A small spectrogram enhancement model, trained from scratch.
Model: 2.73M parameters, log mel input, arch unet, norm batchnorm, activation leaky_relu, widths [64, 128, 256].
Training: adamw at rate 0.0039, batches of 128.
Rows from block 3 of a small spectrogram enhancement model, named by matrix and row number. Rows with one number belong to one channel. Each number is 50 + 12 x the weight over its row's rms, rounded and kept within 0 to 99. All counts start at 0.
After each channel's rows are labels from the 100 clips, of 14976, where the channel reaches its highest value: "top examples" is what is common among them; "peak in band" is the frequency band that holds the peak. Only what is clearly more common there than usual is listed. The data: notes from a synthesiser with random patches.
# convs1: 3x3 conv (model.enc.1.0.convs.1.weight, 64x64x3x3, each kernel summed), inputs 0-63
# convs2: expand pointwise conv (model.enc.1.0.convs.2.weight, 128x64x1x1, transposed), outputs 0-127

convs1.46:50 48 51 59 56 62 46 61 49 27 62 40 59 58 42 28 65 53 32 40 68 53 60 37 54 46 65 47 70 70 48 71 31 55 46 49 58 70 29 42 41 68 34 47 56 48 63 55 53 45 72 62 61 53 52 60 36 49 54 55 55 76 30 58
convs2.46:49 60 49 56 67 60 75 57 31 38 61 37 43 32 48 42 59 24 60 64 55 48 42 73 51 47 51 63 55 38 41 60 44 50 72 65 62 46 48 23 59 43 52 43 39 48 49 62 47 33 61 52 33 51 42 33 35 60 76 25 42 39 67 41 64 47 40 55 51 21 38 44 60 45 53 54 63 54 50 75 52 47 49 55 44 57 44 60 50 36 37 56 57 68 70 55 41 59 44 55 51 59 64 50 70 35 51 49 48 37 61 31 77 39 48 47 46 64 41 47 51 58 50 38 54 19 27 47
top examples: square
peak in band: 500 to 1000 Hz

convs1.61:55 39 82 49 38 42 62 43 46 63 44 43 43 77 44 44 35 45 48 38 42 56 76 53 47 71 72 69 44 53 44 32 40 53 62 59 45 52 53 50 51 53 18 47 65 23 39 51 46 38 52 51 39 46 47 43 56 49 39 37 44 71 45 58
convs2.61:41 38 54 70 41 39 59 45 37 58 48 38 66 68 41 46 42 49 52 69 47 70 47 44 64 52 45 70 35 28 47 38 61 43 56 36 52 62 40 46 30 41 46 56 40 43 59 43 38 50 67 56 49 68 41 47 80 63 47 57 60 40 49 58 46 50 45 51 45 47 69 42 42 46 41 60 36 43 29 33 60 26 69 67 41 56 43 64 44 48 70 47 47 27 60 82 58 72 31 34 40 42 35 72 60 60 61 39 25 57 63 53 42 42 50 50 58 42 42 50 42 46 53 50 74 45 33 37
top examples: drive; swell; noise
peak in band: 250 to 500 Hz; 0 to 250 Hz

convs1.11:51 40 35 46 35 56 39 45 53 46 50 59 20 37 37 55 69 44 47 52 34 29 45 52 65 47 42 25 42 20 65 53 66 37 39 44 61 31 52 60 63 31 61 48 38 59 37 48 44 66 19 55 48 37 42 49 49 48 50 54 49 53 46 47
convs2.11:63 25 55 40 55 53 46 67 41 63 40 50 59 55 65 80 52 60 52 52 38 46 68 46 43 42 58 58 31 51 28 37 47 51 59 41 47 64 45 54 45 42 36 62 79 51 21 33 48 53 41 66 46 67 60 43 51 35 36 61 59 46 46 81 49 61 69 48 43 46 71 51 33 59 45 56 28 63 69 35 49 21 47 63 31 56 37 56 52 70 63 39 33 51 58 53 34 55 52 51 46 52 45 34 37 37 51 48 41 43 53 57 44 64 40 39 62 66 61 41 61 46 62 39 48 44 68 33
top examples: bass register; pluck
peak in band: 500 to 1000 Hz

convs1.27:63 37 55 32 45 50 49 27 58 51 43 31 27 54 50 46 71 60 59 56 66 55 65 52 66 55 52 51 40 34 63 47 61 56 55 66 64 26 39 64 60 33 38 58 41 37 39 41 57 67 20 46 31 55 65 37 53 55 44 55 56 52 40 44
convs2.27:43 55 72 58 58 60 64 69 41 45 55 64 39 48 57 78 35 62 49 56 42 23 63 39 52 46 51 69 57 71 19 51 60 55 66 46 42 32 64 37 47 48 46 65 62 49 49 51 45 46 56 66 46 56 62 53 58 68 44 30 62 46 48 40 42 51 75 63 24 30 53 43 48 50 53 49 43 53 57 44 44 56 60 67 15 69 60 52 63 57 56 49 45 45 54 53 57 23 60 70 41 59 69 37 56 47 68 60 35 40 38 44 46 69 54 48 39 57 70 44 66 55 43 51 40 43 49 37
top examples: pluck; oscillator: triangle
peak in band: 500 to 1000 Hz; 250 to 500 Hz

convs1.6:55 44 58 33 17 36 49 61 50 47 26 58 56 44 34 58 51 40 47 46 55 49 42 55 71 47 62 54 48 43 43 42 49 31 47 46 59 50 38 50 32 50 53 51 52 21 41 57 50 79 46 45 44 51 26 48 30 54 49 20 38 70 56 58
convs2.6:49 62 62 59 32 32 44 32 42 51 65 42 10 48 47 46 54 56 38 50 61 50 45 67 55 39 55 61 45 62 58 80 35 59 37 58 49 44 38 21 22 56 55 42 47 56 50 49 56 39 53 55 43 42 48 44 34 56 41 50 35 55 52 16 47 40 50 57 63 21 39 48 53 52 47 52 61 47 62 52 60 63 69 50 58 45 47 67 37 33 35 32 82 51 42 41 50 44 32 61 30 60 58 45 47 58 49 39 34 51 56 44 69 40 64 61 48 38 57 34 59 46 52 34 46 46 37 65
top examples: drive; noise
peak in band: 250 to 500 Hz

convs1.12:58 51 36 23 53 49 40 37 38 43 45 38 54 29 65 50 63 58 53 45 45 31 25 26 40 49 40 40 51 50 48 42 42 40 37 48 35 53 36 36 28 49 65 50 49 68 24 47 51 46 59 45 27 51 49 48 57 59 28 53 48 28 35 55
convs2.12:50 47 51 54 48 35 42 43 48 50 73 56 61 35 51 41 62 59 56 42 48 31 48 49 62 51 36 41 39 73 50 93 63 52 38 32 55 61 26 40 48 52 44 53 52 48 52 35 44 54 34 74 50 63 56 47 19 42 48 58 50 58 45 45 57 51 47 42 51 42 40 32 51 47 53 50 46 52 55 57 80 58 42 48 57 62 36 59 27 31 32 51 68 46 46 30 66 47 25 67 62 64 37 39 40 56 56 22 27 45 68 49 43 42 45 73 52 30 47 44 60 55 53 47 55 49 61 40
top examples: square; triangle
peak in band: 500 to 1000 Hz; 250 to 500 Hz

convs1.33:57 22 62 50 50 44 52 49 74 64 62 45 51 56 56 61 77 36 49 40 54 52 42 54 69 23 53 52 62 77 58 52 29 60 48 36 66 31 58 60 65 73 48 46 33 34 58 64 49 57 42 52 51 42 43 61 40 40 47 44 43 51 55 59
convs2.33:59 69 56 57 36 33 62 61 52 29 48 30 38 57 50 48 65 55 53 60 59 64 48 54 60 45 52 69 50 40 49 74 49 43 45 41 46 49 42 43 27 55 60 61 48 75 51 63 54 39 39 38 45 54 40 35 37 51 51 50 46 47 32 39 36 39 41 52 64 40 48 52 45 54 40 50 64 42 54 47 69 49 90 51 44 58 68 60 35 30 48 25 63 41 48 43 50 42 43 28 46 50 67 31 55 51 37 50 28 42 51 35 57 45 66 71 33 15 48 31 69 53 53 40 41 53 29 47
top examples: bass register; drive; narrow pulse
peak in band: 0 to 250 Hz

convs1.20:60 37 54 49 21 54 60 36 62 55 56 56 33 53 44 44 21 52 53 43 52 53 51 46 47 29 51 50 42 22 17 30 58 51 65 50 49 22 41 54 56 35 34 38 35 47 47 46 55 46 39 57 45 44 32 45 51 37 62 52 64 39 52 44
convs2.20:52 51 54 49 42 46 27 40 53 49 47 69 53 59 36 41 20 34 47 36 57 78 66 52 42 47 63 62 51 47 47 43 49 51 44 42 48 44 37 78 57 72 60 69 49 74 34 54 47 53 47 35 61 50 50 70 49 43 44 65 52 55 58 58 52 47 44 42 63 76 61 52 51 41 60 34 64 22 32 54 37 33 56 42 48 48 46 55 59 43 53 45 30 45 49 51 54 36 68 41 35 50 44 45 62 49 38 38 53 64 27 66 48 97 44 46 44 52 49 64 65 50 29 53 56 47 34 45
top examples: pluck; triangle; square
peak in band: 500 to 1000 Hz

convs1.42:64 32 57 46 71 47 38 41 66 46 47 26 57 50 58 44 67 52 30 40 50 49 43 60 74 51 52 28 51 55 64 63 34 61 30 57 61 62 55 62 49 48 58 40 53 53 70 65 24 59 52 75 36 38 37 42 45 36 48 54 45 37 46 61
convs2.42:69 53 35 51 45 46 67 77 45 50 49 50 64 62 55 45 62 43 70 48 51 55 55 35 56 40 53 58 41 28 35 39 51 54 66 49 61 61 55 44 50 50 54 55 35 64 46 41 51 64 33 45 43 55 74 61 62 41 59 59 52 37 31 49 47 49 20 33 43 62 65 47 52 47 27 30 57 55 37 43 53 36 82 65 40 66 56 66 34 26 67 35 50 52 71 58 51 51 48 38 44 45 49 48 33 44 42 57 43 32 57 33 40 57 61 56 41 26 23 54 69 53 52 66 62 32 56 50
top examples: pluck
peak in band: 0 to 250 Hz

convs1.15:60 30 53 37 53 55 74 39 33 45 37 25 57 57 52 53 55 50 28 37 41 58 71 56 52 60 56 65 62 66 51 32 27 44 57 60 53 43 56 59 40 64 32 48 62 41 27 46 53 50 66 54 30 52 46 35 39 53 47 42 45 76 47 48
convs2.15:27 39 47 66 44 35 73 51 36 61 62 54 51 60 39 47 41 72 46 65 45 58 33 39 73 58 45 71 34 31 52 51 61 37 64 44 45 52 43 50 27 44 45 56 60 29 55 44 45 53 56 60 49 70 61 40 65 50 44 53 55 62 50 52 50 52 52 47 48 41 63 39 43 55 48 59 36 23 41 50 80 19 64 67 47 67 33 55 64 38 53 43 39 41 54 63 41 83 44 53 38 39 60 58 73 57 49 39 43 44 80 48 49 32 34 35 56 39 54 40 50 43 44 47 64 46 47 46
top examples: drive; swell; bass register
peak in band: 0 to 250 Hz; 250 to 500 Hz

convs1.41:52 73 44 52 35 52 52 49 40 63 57 52 39 48 29 68 27 58 67 65 47 57 37 59 53 32 38 51 54 55 38 57 74 54 55 24 71 27 58 63 55 59 52 55 39 58 61 56 68 55 31 58 56 55 48 54 53 54 46 67 69 51 73 47
convs2.41:35 56 55 40 53 32 58 31 41 58 54 68 30 43 58 60 40 43 29 68 39 60 64 38 43 54 49 54 36 52 56 51 55 33 82 46 47 35 59 39 54 43 66 46 49 61 42 47 41 50 39 47 37 60 47 55 39 53 41 27 44 46 47 40 49 49 45 44 60 36 39 41 55 51 58 55 73 30 29 67 26 48 73 60 51 51 52 42 58 50 46 63 24 61 20 47 56 27 56 58 47 63 69 44 45 63 57 56 43 53 53 64 47 86 36 65 62 40 49 47 56 60 55 63 32 45 61 28
top examples: pluck; triangle
peak in band: 1000 to 2000 Hz; 500 to 1000 Hz

convs1.52:61 41 36 44 57 68 37 53 55 24 38 42 43 48 59 33 12 58 47 63 34 57 51 60 37 46 42 40 39 30 17 64 41 45 44 43 58 51 44 57 30 36 64 38 42 48 43 38 38 37 50 63 53 43 53 53 39 43 57 57 54 52 36 45
convs2.52:63 74 47 50 64 63 27 72 43 42 43 36 81 51 54 54 45 35 49 50 31 39 41 45 67 65 72 46 53 59 52 66 45 44 59 42 34 48 47 62 68 53 33 61 49 48 54 56 62 45 38 56 64 40 43 75 52 48 48 33 54 48 51 41 59 60 47 39 43 50 32 38 71 23 58 44 52 66 54 63 45 65 40 27 54 72 45 40 53 31 46 73 51 56 57 35 70 33 35 57 53 46 40 49 23 38 48 64 61 56 32 45 32 53 42 56 52 63 53 61 58 72 45 59 39 37 45 45
top examples: pluck; triangle
peak in band: 500 to 1000 Hz; 250 to 500 Hz

convs1.35:61 47 47 30 40 60 49 32 64 52 45 46 18 51 69 58 63 49 56 44 60 51 53 58 58 45 52 43 31 28 58 38 61 60 46 58 53 27 49 61 49 34 46 49 38 37 30 31 49 67 14 61 40 47 67 39 56 56 44 48 47 55 40 41
convs2.35:62 63 76 58 66 55 64 76 44 56 48 50 40 59 66 82 58 61 42 49 43 48 65 42 48 51 73 72 54 72 33 45 46 54 65 65 27 44 66 46 40 61 44 57 56 42 63 61 49 68 68 59 64 58 60 61 58 57 49 31 54 66 59 35 60 49 85 73 44 40 56 55 59 63 60 63 55 57 71 56 41 65 53 60 38 63 63 53 55 69 57 58 37 51 52 45 43 43 48 70 42 63 49 36 44 40 67 69 49 44 65 42 42 57 41 48 55 62 67 49 69 57 45 47 44 52 64 50
top examples: bass register; pluck
peak in band: 500 to 1000 Hz

convs1.51:47 69 50 38 32 64 48 51 45 75 15 57 32 54 58 50 26 50 54 55 33 51 44 40 54 39 54 55 44 23 39 39 59 57 59 38 24 38 62 37 48 46 35 58 51 52 35 51 50 51 43 42 59 40 43 48 59 53 55 31 33 43 69 42
convs2.51:49 55 65 46 45 50 53 38 51 59 58 56 29 54 59 55 34 57 30 55 31 51 62 59 36 38 60 56 61 87 61 68 53 61 51 56 44 25 50 47 50 60 42 44 61 46 59 53 43 49 55 63 55 44 63 69 56 65 37 45 35 72 60 48 63 63 82 70 49 42 57 69 52 33 52 58 41 40 60 54 47 59 42 58 58 41 47 51 47 46 52 37 66 42 45 42 35 40 50 81 23 56 55 40 32 67 59 53 50 75 48 67 78 57 35 52 47 40 68 40 41 44 41 41 47 66 56 65
top examples: drive; swell
peak in band: 250 to 500 Hz; 500 to 1000 Hz